A small encoder-decoder audio transcriber, trained from scratch: 2000 steps.
Rows from block 3 of the audio encoder of a small encoder-decoder audio transcriber, named by matrix and row number. Each number is 500 + 50 x the weight over its row's rms, rounded and kept within 0 to 999. All counts start at 0. Numbers have three digits each. After the name is the row's rms in percent of the matrix's.
After each channel's rows are labels from the 100 clips, of 14976, where the channel reaches its highest value: "responds to" is what is common among them. Only what is clearly more common there than usual is listed. The data: strings of digits, spoken by a formant synthesiser in many voices.
# conv: width-5 conv, stride 2 (encoder.blocks.3.conv.weight, 96x96x5, each kernel summed), inputs 0-95

conv.44 119:541532496534484481531512529475460526506579545483477548526553494518455503539552486518428497499573503547549539580593530481525503477505532543514539520457546548544549619487468569473542607565541483611584575564484494517557516533490618573549610510550528509458495602575500528623497588442486509544
responds to: "three"; first digit: three; number of digits: 1; last digit: three

conv.89 110:416494438492441398491403539499542504492472499433466376464467479416423452459463438519477497562415555433430443449510441430452469390441470420449513480528447399503453505467500437538471475423489484464507401483520508475502539466469410429474496443490453462511532508486450565487452560469520441535
responds to: "two"; first digit: two; last digit: two

conv.92 096:504495558527372403480433481557486496503481514480513451453457556547458495432517458522385529508507520495453469533492546389473480488481547464521477552325571472524593464428569460530481425454422451439485517540547422503529560436440487538466482452496535463488540528552542489440561486419439512452
responds to: "one"; last digit: one

conv.20 104:359491498474456423512527479531420594572501509437461538512512472490495437534503552515459469479536508415513530448458482435627400581624430445532476527458500501430517505485459526496534459491589421581518577493444462480473450432488495489423607530531499541471512476423454514455480488484518508423
responds to: "one"; number of digits: 1; first digit: one; last digit: one

conv.73 082:456461483433536447530554491497400551565518459491519534563440524471581551453466522500466421441557489496519618473424484457464592586592414425536512467508466568416561511523505501492631456467454511534506485438421487510433495515449491469469521566486617476488491528451492442465471514527549598465
responds to: "zero"; number of digits: 1; first digit: zero; last digit: zero

conv.19 093:474410513513570459523489523496424527525586471477529476560636544467499449522415481516555466424538441479549481443496441537534492465499528461530504538636559415431510503607486492519522453583554540500453523506478465458469511502514481543461543492563556541523436502457472532466474529629392620501
responds to: number of digits: 1; "nine"; last digit: nine; first digit: one

conv.18 084:511462522564524503418567460537465458410512445522484563495546361405507532536422526546544506507528503519478422508516451489438506519512509541443525521426391499546514452488449570486420591480448543412551486518496467455530579510437471548436422508511564594508512411406532512525494556447574444473
responds to: number of digits: 1; "zero"; first digit: zero; last digit: zero

conv.60 109:524539477482491494495487474487519519498481538534494544405457627624512482472545472536507532469504477459527422576515651632447432474434517535524454484438565579499506572547462468411481530431581550462498507553498447531500526541528579488470549412442488523512546478623517459530500489446437482525
responds to: "eight"; last digit: eight; number of digits: 1; first digit: eight

conv.5 096:473445541476499470527502448463459514466529479444480568454507476487569601537463571512405445429501430446498547507459466414509385586573470457548509533382548572391491519491507509503473410422534507545519594522500495494454489458524561478384504513554519589487512436449495501477499424418532534448
responds to: "three"; first digit: three; number of digits: 1; last digit: three

conv.3 101:501559570475504464467424467568503506477535556457479459453544611665456539422620517488490535517509486505486484567449591465435439481468534461522500539484621488492470564495522476440446493565453531486473466567557495444526601505559544545548510399484525508531541546600551542535494518456456499452
responds to: pink noise; number of digits: 1

conv.91 117:549530567564515505472431549565594509459464608465461528475472521539439524498477479524486587536579539553444479529581509481473541472505545485447525523513537495522498474443531509462444596477479471476578433582573523579616553526498543571574430455499487425503573459649542579555533530488481473467
responds to: "seven"; last digit: seven; number of digits: 1; first digit: seven

conv.43 081:502505565474478453478534445475427461544481486475513566561419537599573576455486441519453508506591548466524655474454522492500551570461535505497506507564480569455476532578479497494610467512486502470515439493450484558495445451465482482451535567460697427436469455479501443496552501535469508475
responds to: "zero"; first digit: zero; last digit: zero; number of digits: 1

conv.13 112:498612488496509422477428546546520424474485609472508450404463582600475522395555501453394549505458499459461507600468563441458426445420536480463545526466587561505506468473537478501481478472491484439515440531524488592478544466469567464501489444465478506536580504610463530539534472486423463480
responds to: pink noise; quiet level; number of digits: 1

conv.59 086:546401593504558436432550521442456494515517532471504506489534435507398522507489410512587532468628521497480514467443464529461553378438447429436449569519462485450501482526468464458513530533489503451532498461417455509552532442520437573555460475466630545489475537528569484468528520531386473445
responds to: "seven"; first digit: seven; first digit: zero; last digit: zero

conv.77 107:405469392506533465470466508460507447507500469505481544554436382457438411525535554467465458500537519515459500444558462485527475536506444501482489422529457490456393515522483512473502489492431517492500571436472521491398456511484434386425566483412479479410454459351445524504518558497556558410
responds to: number of digits: 1; last digit: eight; first digit: eight; first digit: three

conv.85 106:483495499485654559569551502517470522450526516558611519413541521596523556473515562457518536445492494508566504507532519512491489560545493449595487474632521544512492584606474558391515510546447524508502547544498538473427520539628546493485554468466503482563473479494444522543499566473569518418
responds to: number of digits: 1; first digit: one; last digit: one; first digit: nine

conv.35 094:476500365510481539520442529538515491507497473484544559533562435428448408581477551467496488489514502519520463479609538483543454589566474552566494369506519483546538539527505446552509473521472459599487632515555567466429515480526531474495585503448402465513529368457465535470566527492538525476
responds to: "seven"; last digit: seven

conv.78 099:376456441526584383557457477467483581608534467490488504582499479449469469548458568529490522440535560529458516438527408495516523567652471384558455472540472469471488525539464466526534468541512500560448589490448494473508466473472499429485504526585491523447509462418461533440496538551525546446
responds to: number of digits: 2; first digit: two

conv.7 112:388421430499535432488502450426448519616514437473493491581511430424496481469486529549507446430515478470481518468421461484549479551575465443509440483551463534463512555518439556522611425478487522542444563470469412507455458465505462419439555568524504550492471506448410450450513489472446589406
responds to: number of digits: 2; number of digits: 1; first digit: eight; last digit: eight

conv.67 080:388379481507505387547477488449513463598581403519470504601527398421530562486475533490507484518520540529518582492485393498459530585521474443542479500555493512439466493524427505510533491455413531566472531448444482445498506417506492483479483511454529517463378497415425474512431509545519523450
responds to: first digit: eight; last digit: eight

conv.10 070:497480607500470520477457436528598449422495479479464531516643488473506504533472538530529537522487584558413443428541472567509495560496484499539502513545511528438455530399592554563402493454494469600528543498490527500566453569573550589505500456505438493459523545460544605432438444548490554476
responds to: "three"; first digit: three; last digit: three; number of digits: 1

conv.61 117:484516482496438440456412483517517453495480511458396430473473523485366390486516458484415471500497480457378391515483510422401477432456546466403458485428540485507449508429558483502407493450498450473550438497510465470500518486448523454489482434432437379451540538541477528502500510437442502497
responds to: white noise; quiet level; number of digits: 1; thin (high-pass)

conv.46 127:473536533556464487473492605640586511499454504439488514499499534472463488515492430510463546527534600488498516508538492422481518414462567463476628550485506445527528390494637451539499448533475436411524412519614533511534582493433484519501482489500515470524555485510531605471579509476500442504
responds to: first digit: seven; first digit: three

conv.72 112:494578472500480508488510494462531515505520609502479475455496527594508510447604443485487512489476471543502438533529559541513409425456552482498546555499467483536503575523501484444539661482613550539511488585524483495534510559539556464564551469463449496578485489652502480652522559460520486545
responds to: pink noise; number of digits: 1

conv.63 097:541494612506521485475599467490453488514516463448474553509436443524535556500452512548414535463609521529537577492462480423566480589508471420512489539439452539466509489459484461514496491443494467536564494521464480508510477406468488574499448537543692590411492457407547459516515411469460503466
responds to: "zero"; first digit: zero; last digit: zero; number of digits: 1

conv.76 086:523485394446467638408439474507510478447466499559506565504564444531428407501517541524483506527411501494361494491477442481445554473503474597570505476513493458548533518471540608480469492580441481553500592455472480497516459592490528452479522541498471354519508527424464463479500511562522539498
responds to: number of digits: 1; "three"; last digit: three; first digit: three

conv.48 096:428416493545464485473471463435470496470449460533424434492527432426444463568441450594531539473492518508463469470459385530511519432446400465442426501507371496436502455446487529462449450495532488466466508478408466480578478517434503500508504528495486490447415585354496487409477488553449525479
responds to: "three"; first digit: three; last digit: three; number of digits: 2

conv.49 104:387567471504463420507440623545599519526447575506500487513440507514558468456516476478457555484491527495491568515468525462553475457484503452519562535529517514586504499466569461580548520459485460474481397604578575602517547491490520440511496477500442472548586489536478547585607553562529431426
responds to: last digit: eight; first digit: eight

conv.45 098:510544491508372470451444472459495482478425554481389547489396491484477484523479445510352517490541550532445516500510487436505588485463461462467532477371442570524484565439460560482534504375519488477532499532508424559431517441324487497471505510479479462470488480507499462539516501446512532457
responds to: "zero"; number of digits: 2; last digit: zero; first digit: zero

conv.24 096:480487546522495433491475486530508583605498494390529578529482456485549455522405541635445501524592543551372494494503477465544537558588459464509488543507450539493574541533553537462611471491450484565498609500519488506546486429485448540479463582616512475461499499428519521437553488518474532482
responds to: "one"; first digit: one; number of digits: 1; last digit: one

conv.74 116:475494397461450462387481505510505479517432451530361535439460559500480392425477470513460479470441530466452599501435528471440524514453527519478459473475539498557418522488517502447533415399505467493508491506542463536551489497410470456462513527573475329502516528505498508461575448494540529397
responds to: "zero"; quiet level; first digit: zero; number of digits: 3

conv.12 096:407522566430397477482575487547481597597520500400534557534466524510561549427463486601501463491557452485508569537420531433582447480543515467448500550448528485507538470486531523544562442514587497492525512492473476533580495493462558516460452536634559573539538591477554497429521443523539543495
responds to: "three"; first digit: three; last digit: three; number of digits: 1

conv.90 134:431448452433500414516490400384437527477540462480486404483543493463492439500509503531536470408463422458488412484479430452526415473509471432487405498526466430393491468522443478492458480492496515494439467435392496399501400500476474464459496506491415477523416486459456446491436488406489462471
responds to: "four"; first digit: four; clipping

conv.42 114:499495515486494518450569552461472505464442456530422624510536468406545463466499506552410450468469474487509590504459481471503540531466448492482475535444458550438498524442507528518572400397501487486517562417445389545485428540453481504377495542581596522503483543370468467433534444534489511468
responds to: "three"; quiet level; first digit: three; last digit: three

conv.53 088:555424557508487485475488403479488424403577472517453407402596480500474510610440507510497526450485494516500562469402507524505384491433485456459446541496493459421396439449499488510463450531449529488531505458518534492523451536498477566524421484496520505412489618454544451393451443487501532464
responds to: "three"; first digit: three; last digit: three; number of digits: 1

conv.82 099:439451437496475485485454489493486537585438470464398452640478542404527465524475469527456469555467562483407554492513468482519520513427487437519477457544486498489434552527533605538597463477471474505489539500549551523500500470483496395447541571526551465395534580444446481504530485580409557392
responds to: "eight"; first digit: eight; number of digits: 1; last digit: eight

conv.37 067:529404445469479586449524414518490440440506398549499480491529556458486439500447517487535509510513489434488541408407451563449519538436432546395472462537453490488437470369492531473506434472469557471443531447422488554507528499529480472577442535480484504462473637442513469407431474530563485466
responds to: "three"; last digit: three; number of digits: 1; first digit: three

conv.79 087:431496565468483525498489499478491531595546542413483555515547575514563575512504571571455479514491490526433644505482503435551462586614477423551502575385563563532547539508508521478605520540596504586451577517504490524506497434576532463497477558585543504530511507509554494473541500474494549543
responds to: "three"; first digit: three; number of digits: 1; last digit: three

conv.88 102:499455429433515450500541436432500475515515440507573451539495426445542449526392476371616406436451407422544493432499462499508475481548453514530496484602476490478495457535422492469551481550466438541431528399462509489500429502563447459481513543482544497537434500477416459433431518539464555484
responds to: "one"; first digit: one; number of digits: 1; last digit: one

conv.21 099:501533451471524440477409419459430474466545482507517470405463438530428425488599507536536523473500472479511364518551483492560526464451500472524423511515441473451519554551422574359414558534554542535499518527427502486406459544467482456418567460419442439467462517544508496538481488486481526419
responds to: reverberation; last digit: zero; last digit: two

conv.22 085:538550608530374422532527457507415523467515482460554510485436490526619594515468478532475478498511521498489552457464488468533461523581504438453425579368527518500578422520440452497535422496581479484488498472502421536486553413494434525441431531525522604527513548490570505460521471418512461522
responds to: "three"; first digit: three; number of digits: 1; last digit: three

conv.70 111:389511398491451418415480469505574500534405531532382429516455494471463434490465395525447483482442523465484518444519478473514485375446508447428508464434457453510503497495555486557529484407569523440465476497509490516539504408325498455447522579468477466512480499494476497484489482531438469495
responds to: "three"; number of digits: 2; last digit: five

conv.87 108:581461421520478588423498492471485446490463420501422582540513407393467398512460538520504430524485506415455575467459459480479611461454462544466496482486390540506438473425533469502509435429489494504543542397540491489509436514453470530479501536532571405493473473448490459389557503473500466549
responds to: number of digits: 1; first digit: four; last digit: four; first digit: five

conv.40 104:482479574459507468521537458465424475477512467499461493483432422504557551549438512503486478499535480374585460479412474526474507515474507524460467504479458492415483460526452473499459482409497558480435508418430397462460461369483445539422426509492482607504438499417501453490438365518544450576
responds to: "zero"; first digit: zero; number of digits: 1; last digit: zero

conv.71 112:386518486541404448412445552593549513519407538483451391508483544466412471518485417534429541515505564499407487491512486448476478426479500413455538496495541425502447440529572484531543489487477462468517441564568491524555601463395443500529542498462489470455521514494515580492556522491415426447
responds to: "seven"; voice: deep voice; first digit: seven

conv.36 119:513540550527452556551525563465533531541447595558466436536407506538562520499457380555492509477519553590530535512532500556549510438493514533457537539539429460520543497473535398529583596504558462467565349545508542536571509549473553522588507532542568525562489511559503552579526556532531505566
responds to: number of digits: 1; "seven"; first digit: seven; last digit: seven

conv.75 118:504553459469533491533489518497540518498607550475574534458647586578464476497516594489565506491428451465482457544520583545544426520545547518583519598554621535534519559573551540420484455565512525601488562506530462454525531605527605514524519437536471505530515480529530481500512512510443498507
responds to: number of digits: 1; first digit: one; last digit: one; first digit: nine

conv.68 099:543467602535531579570580535435474455391553534573577507457484413473526551514430591493541502519550487527620459474539468578476562570525434544490474554537433544560421417497472513514432481509513556499525461524494541483469417496594465575539426486473559539495461494490483443526506519496608505522
responds to: number of digits: 1; first digit: six; last digit: six; first digit: seven

conv.62 087:403486521487449422483531504480504517571514495454503502576504478420458520478479484572510532542420497536488629421443530541477518547517464423464446542544440518482374454496496530615610425493479536478474476488539541511529434377473468469519427515550535538465554625465519454491413491574495528510
responds to: first digit: eight; last digit: eight

conv.56 110:440546463578467503423475617578607434498449555441451477500447518490490426512486446509426592517505579530472489493514515456470537413448514448465571481488472441550469473472579501520557481545472470487562450557620556553507577476408478486544462524433452493537607489494466547480511569521512399492
responds to: "seven"; first digit: seven; voice: deep voice; last digit: seven

conv.57 124:548523478441466421435535451431475438459490543535425500444386539574496523468564480517476444500457415517540460521474518518415506438437490493394429539450553542477445540410438446473450547447576548440473410471466441496475460416476554516509455486479516544533442471538499388524463435443436469568
responds to: "eight"; first digit: eight; last digit: eight; number of digits: 1